From a checkpoint of a small self-supervised image encoder.
Model: 2.92M parameters, 32-pixel images, arch resnet_bottleneck, norm batchnorm, activation silu, depths [4, 4, 4], widths [192, 336, 576].
Training: soap at rate 0.0014, 12100 steps, batches of 128.
Rows from block 7 of a small self-supervised image encoder, named by matrix and row number. Rows with one number belong to one channel. Each number is 500 + 50 x the weight over its row's rms, rounded and kept within 0 to 999. All counts start at 0. Numbers have three digits each.
After each channel's rows are labels from the 100 images, of 14976, where the channel reaches its highest value: "top examples" is what is common among them. Only what is clearly more common there than usual is listed. The data: made-up road signs on poles. In brackets: how many of the 100.
# convs1: 3x3 conv (model.blocks.7.convs.1.weight, 80x80x3x3, each kernel summed), inputs 0-39
# convs2: expand pointwise conv (model.blocks.7.convs.2.weight, 336x80x1x1, transposed), outputs 0-47

convs1.33:539520522458539420435533502521440414446448443551451525471581439508464491458519416480461507483465493416520442505539545434
convs2.33:486524488431464485461470516472435451518453429478444475564522507512455424555470576581531510439576479581523509502407524424446477422543411394439488
top examples: P (33)

convs1.18:539434471566415535546519448507443538562564508538458480458474485482491532442491460508425439635521449477429510577544500498
convs2.18:481505443468513520419550462555454511394552546429466534461452449548550535620454543563490459494583515526508537605459516535471511508419508380500484
top examples: 90 (44); black face (26)

convs1.16:453534458517474527518410424501514496522425592514448424497373562443455493413532453461560549471505449566562533424448499544
convs2.16:517504558434437474541471473426585549563518471480425520491576451585582498425515456527562510501460465490525480481522530440527480512572503589496455
top examples: triangle sign (64); blue face (25)

convs1.22:424484492490549480559469457394440494414457562586419523446545487487428510460481483512518641535480510458534521486483564562
convs2.22:402396466478539503547552548500459460535531519528453487479413434523502465496467544592549496526594504560503562559542463450565476551529440492454483
top examples: arrow left (91)

convs1.19:495535545441504433461492515522532502498429406489585558469451450473562552501520511524528537560502455572464487520592509507
convs2.19:526511452584537423521563487472521608496498467554581458490550521485483580534401506554531487490354465439516482398453510489483446490476486516532554
top examples: white face (29); P (26); yellow face (26)

convs1.67:594493585504619534587386507416515406566536468636485551499573490491461438493455550492493484541482473506505485497493515461
convs2.67:515526537502513516461514501534523520450456515449528478421399576494581530469468455520498501525497514445507576524449529559487501509610459460483464
top examples: arrow left (39)

convs1.70:511520604462518500509476513478395546471466535506499548551550487375509519472498465501514532522440486459460514511431620484
convs2.70:470533522494544459519439481517553424523460599455457468573495563496518551472505493502450509575547542516539449451489512477498609596480546476487511
top examples: white rim (25)

convs1.56:452535541469357489501509513502509531485544459470502459442435512542414542587454499498468463523543522506530518554561538555
convs2.56:575415449560580579580430480453480491489479349484424504568538521501488486415439509437568477492572566482530526565493479583509468503475546470564465
top examples: ring (66)

convs1.73:474389435537443455534466436514498451511425492526470560530555494504494529395556396482516557575496443393479489546621494521
convs2.73:580494517547543539462452414547506521444489488592518461502534534487542507583468497569555492572487507462454544528498452486360545513530553574502527
top examples: arrow up (26); black face (26)

convs1.46:602418496498497427428515498437502454502547514568513505531532518450518491371526551423513398453526375543409514516523478522
convs2.46:419577536528487548346486521603433479410605443516399496539507466603531533580590562569483499527627543483542417517587507512505531534500422531541463
top examples: 90 (32); B (27); black face (26)

convs1.7:495403499511557458487529546548418627433471488516554549509517465393600496500484450460483484470486502508437501497532498485
convs2.7:537529460564535529505489547485543534547517569605533494456571511520516552459594546439480530474479515529554493629457380546498561408508607550516507
top examples: H (29); black face (25)

convs1.20:587482443584513534559495504539508420507483498511454479522554583540532417472565488519536548486424460397550520484436486581
convs2.20:448511460512535542524588611519457481548439521410502583480449488514494570531435503543626516470535485552464536546424526527499505454527501475445441
top examples: square sign (45)

convs1.31:427491443526506550562513430417486367600519505442451468527559525490470541449496494513466471467455506435446434545523553522
convs2.31:470466461474550480551411573495489453526442575494540565566616451457526433499488459479522524464433395534484547459497509497433515564533442464473525
top examples: triangle sign (44)

convs1.34:476441482483581480569505497436504573527394446545545551524483442469448514473508537478556534466462534458585548527393423540
convs2.34:463542547485597547541476544474626499503417484502494498545445468495550448450565411489466512522513482479452451452536512434417507468607539526566539
top examples: black rim (36)

convs1.42:541548561505496401426418516501522570546495517487549548460550407486450406487469571544448551576575530473531456477510505582
convs2.42:517535561496576543477549549427526517553433441544482554524516435484486473588427586528518500412523595463449478506542470538513541499479430451505495
top examples: 10 (30); white face (25); yellow face (25)

convs1.43:474608501498449490428492471476472423469521636460436473444426449543452489433502494493505495445630554497532472542496454530
convs2.43:521546498526514426540477455546479438493558424457570497560585481583492572466573434453559376515512627530553554491471479467502488516491446513561574
top examples: triangle sign (59); grey face (30); yellow rim (26)

convs1.32:584586591488435445429462466495524480504450590526533587502477504478444427485587581570471490471518543482460442519489461537
convs2.32:444611438412426554439524477533491550519481473530458481440542513563625447501486430557485465534458557460591506434487569464486409417597480430496400
top examples: B (31); yellow face (28)

convs1.26:450546470531433553498455532539578473584518517526404415459530505570602508517446488509565477472474436538536549471513491520
convs2.26:553447466611542432468605477542598622515464546589621541520398499549435563479578496551479437381515572424458425525471474571506467480492491515535470
top examples: white rim (25)

convs1.5:522398421550497544542549448457596498496498491569488511443440572547521524466474452477495538494390413504576559401473426474
convs2.5:415422485455468560476564554492505503615522481472521438481545498554500399516499502597536508461477570461513465525500463466449576497525440588527460
top examples: drop (44)

convs1.23:431539559519432499507432527410365531468500480575477544541509473483490489544453475495508585570521594451545485484499498495
convs2.23:482521516507483564547411473403448498439537398523483551542514519586457542577528467572581400513465470483547474467486560508495522544437442451458466
top examples: white face (34)

convs1.60:477452485509483433511533458414497541544479443431557505484478520511474520453405357432517620533452445532477478482471445532
convs2.60:493473468487507522503537518492476476541466518494556538587468567454433484507523438391553476501431545574500578559466499499546479468441414492468463
top examples: black face (31); black rim (29)

convs1.24:489511524489521555534483480551425506425431536564470568524511507509411410407543499481523595493486569453508533399437539569
convs2.24:509490565564485500504501469594505360475529500505471614494468460552460490513428529503434478578565559396522472520502571420538442388532477451492494
top examples: ! (47); cross (35)

convs1.14:496450510533605497540570464516447507462502516514477578463559539493501437450484483443452591514520447469505462446433509575
convs2.14:468451496476452582489445518532531550459536491524522497571564502613542541565507540530480540533524512440617571569504459577567583430496455490480425
top examples: white rim (34)

convs1.3:547473515450511484495504392400564527464565540389549488384483526520443439514414477553555523597518556559499463505452484517
convs2.3:561505552561575530505537547532539413514529509458597426465580465470441516514467500482532485417507478516484477457467429571469422459431561506558542
top examples: arrow left (26); yellow face (26)

convs1.13:448464538542497545577517429418423521483359470522526469518445539437538546446480435437471569451417503479496564466467560511
convs2.13:629464580477403484450512461526450493532442500478431465540414536402435558422515502462572455557476497573549543469531566491501457431448398457477626
top examples: square sign (45); white face (27)

convs1.78:554478541540605535470542597423479456528630483582458605447530480535473572540503497545463502485449487525501468509527474487
convs2.78:471420530554484494483501458593519504486495399532501534527470401449535568485519516450541549524474451461442491436494489561521469529523473392533491
top examples: 50 (28)

convs1.63:522498508519471540531425530478454572527405493512595494495458449365515503410437462420414518417461370512430510514491548521
convs2.63:484637486415433469510475616518507562534556433465457496434617454566437507535490508524534544436539526435589445500568491544550573553444503592499479
top examples: H (50); arrow left (31)

convs1.75:586432412562622509517500546421535492469488557561553575493479556526563526479464433506555508570447411544506534483479510584
convs2.75:415511529440535427448537515547510554528522390436568484495466437541610506519575444539473522475485502515515525447535502474492553497517508445428490
top examples: E (79)

convs1.71:483397537563473475534503495462503458499378461478454423470540473394498555478512523444516569532467477343355508522558461541
convs2.71:554520540561452518456505479443425480426473490545620576517494605475475484474464514489408504565554470636589553420490479450528510471478532565478591
top examples: square sign (82); black face (31)

convs1.40:506523485550628472572451485494537534451477540426574473486467551470487504469460400498604494546487523487484591434440536550
convs2.40:517556539458546401458519494598496496453481562419466485512511490523526491521479464457519432483446661479435520528504533520431494528489454431525592
top examples: arrow up (37)

convs1.2:460456509493425441502456461392513544496442600529501448450409473442433394465620556555458505507556553413488487567482492481
convs2.2:494453498476532588444497453563412419502527526527531517524510465528474554347501463612523474520514429466560527525443422518523471479584489502528603
top examples: star (30)

convs1.51:510524582547448501444494542563529541587496446529597537510447490418573487505467568498543461557478501486400514632447514505
convs2.51:487452461602477412420539478404477382438435587581591505576486467516425570555423502446542620529538514579531522498517491476508500503472403452535524
top examples: orange face (28); 10 (26)

convs1.61:506455485581538507429575444509464517464560398506543509362498448467501504448488441511425457489460476483492556588596533427
convs2.61:481499476424482545446500527553441500418466452443480453577514507448515463484400531511527533490527501539459456520503445483475498465557462476427554
top examples: 50 (36); 90 (29)

convs1.28:437480527484485500502461548538386467495499506521393449539545463453443519498481442484534578464540462450464519405422535480
convs2.28:431438559503560525520430507380547522456519562504543496427529549509450554509483484457544465519511495495577490560372488483519510505411558551511489
top examples: arrow right (75); brown face (25)

convs1.37:448529473514463494560450447443396422489489434497495375458435514500431467546502449471446573423492418490446505517464563572
convs2.37:498527494482438479540434529505542571506485536431523457496451579436441452516499519554435563521470509575525559524510538525569581468519530501455551
top examples: ! (27)

convs1.12:459458399552454400488392518535401495546358523535485618543547462466443489520466469475471551541496571515418471513522371539
convs2.12:502486531418545482461479481465550476483482544400507545580479484473589475494548495472531523546541432442448460456526505468479549565488496473553506
top examples: A (35)

convs1.6:451553602535492509522481567535416511551359502550486542424506436455505520422534475521445501463488463453496546475604518497
convs2.6:438486483528592458452477511521608544534604531444516498500508411537525546495555509520534491469444562460512528454518439452571539500486524488558499
top examples: black face (44); cross (35); E (26)

convs1.57:551489474435629479508498435425474517448585474500512498466549484517441513487475485479407532415521478511545510440509428464
convs2.57:518510474536559403531477464489590466559482387469674606648516465474462582493514552523455538651539439514518596429521519448489454436515405441497498
top examples: H (39); A (35)

convs1.17:447473414570456543529472480394449505482484440480432496501564494430527618503429471470503469537502497506534510542551502486
convs2.17:474453537522400587468512604421472508486542539504484542492450428503428475518474519497522539415643508545507496526483464521479459439509491436533574
top examples: black face (50)

convs1.0:540454532505433589489419553421424539475495446626560545461443485543502516508537579596489461615508550527487523526513419495
convs2.0:466530531423510462440489567533524568528523447509469436436467511513499455566434449555540403549512448558514561485502511512555483479485461520495553
top examples: heart (49)

convs1.68:456498568515491503494435426599470440514479445501452500439514447449494573459532553401383488403500466443482485549513476445
convs2.68:530539537545538523488520461536521520442411505516528431410411511378466562592554512510479513519529437489491512578467520449536489481504457532515453
top examples: ring (29)

convs1.10:493537590445473473485429496474482409413430442591444473504482522529476570557492548518578550553471519480541570444484513373
convs2.10:485439466511562457568515458511525462548499482520459468505462562463521486479413547495546410455458477454411510621451586468497409478432447492442475
top examples: heart (36)

convs1.36:513532521584446550514426440548468507583462501481451451519529526452471451528532456505468481487484458371479520558455541559
convs2.36:485500452514523429490450521502434500488468429515478586561394481514443540538468479570522440542513524544646567519534555432575468532485496539532543
top examples: white face (29); pink face (26)

convs1.8:545534495535395504387513586470515416546516465603458555485519455558557532461478492529627440464512491529531501509578511506
convs2.8:429463518450481555543557441475534388507443536522497536472434520613556503489566473492532537402512538445434429482464474501495476422564470536442482
top examples: black face (34)

convs1.62:554560406477436533469472528604384451493470479508501479451484501510484467487491585521443482479445494482483451586544531524
convs2.62:403472493501497554434528561553569489386481415495490470504420452572420533502549550555429537553555595516497537423589511487571546578478493540401467
top examples: drop (80)

convs1.41:570496457452406453455502488519529409434495447498453456477453517498506569471454429455579472501526527506540564482507523472
convs2.41:467425512468512535403598401475445531493478507476534525621500496559475434418474445516615466483488563530427524488512545479505397439566481420538516
top examples: triangle sign (41); purple face (28)

convs1.65:530498492546447603533420347402438516482492551505604521531479506463429472525511467507525510482437508544489507463474506513
convs2.65:378516442478385643483597410514460477508448496506421483496504503440484466531461608541482621418555446492430391450536477573506510405522470394450528
top examples: 90 (31)

convs1.30:497499538406470479439513561541508499532454492559522612535525412524542539488485538477492419476520486490450524542514580505
convs2.30:489454489484529530543440512519480478441421559551464515543515513573498460569550465483438555548506506547475479489474514520524486479536496551422520
top examples: B (40); white face (25)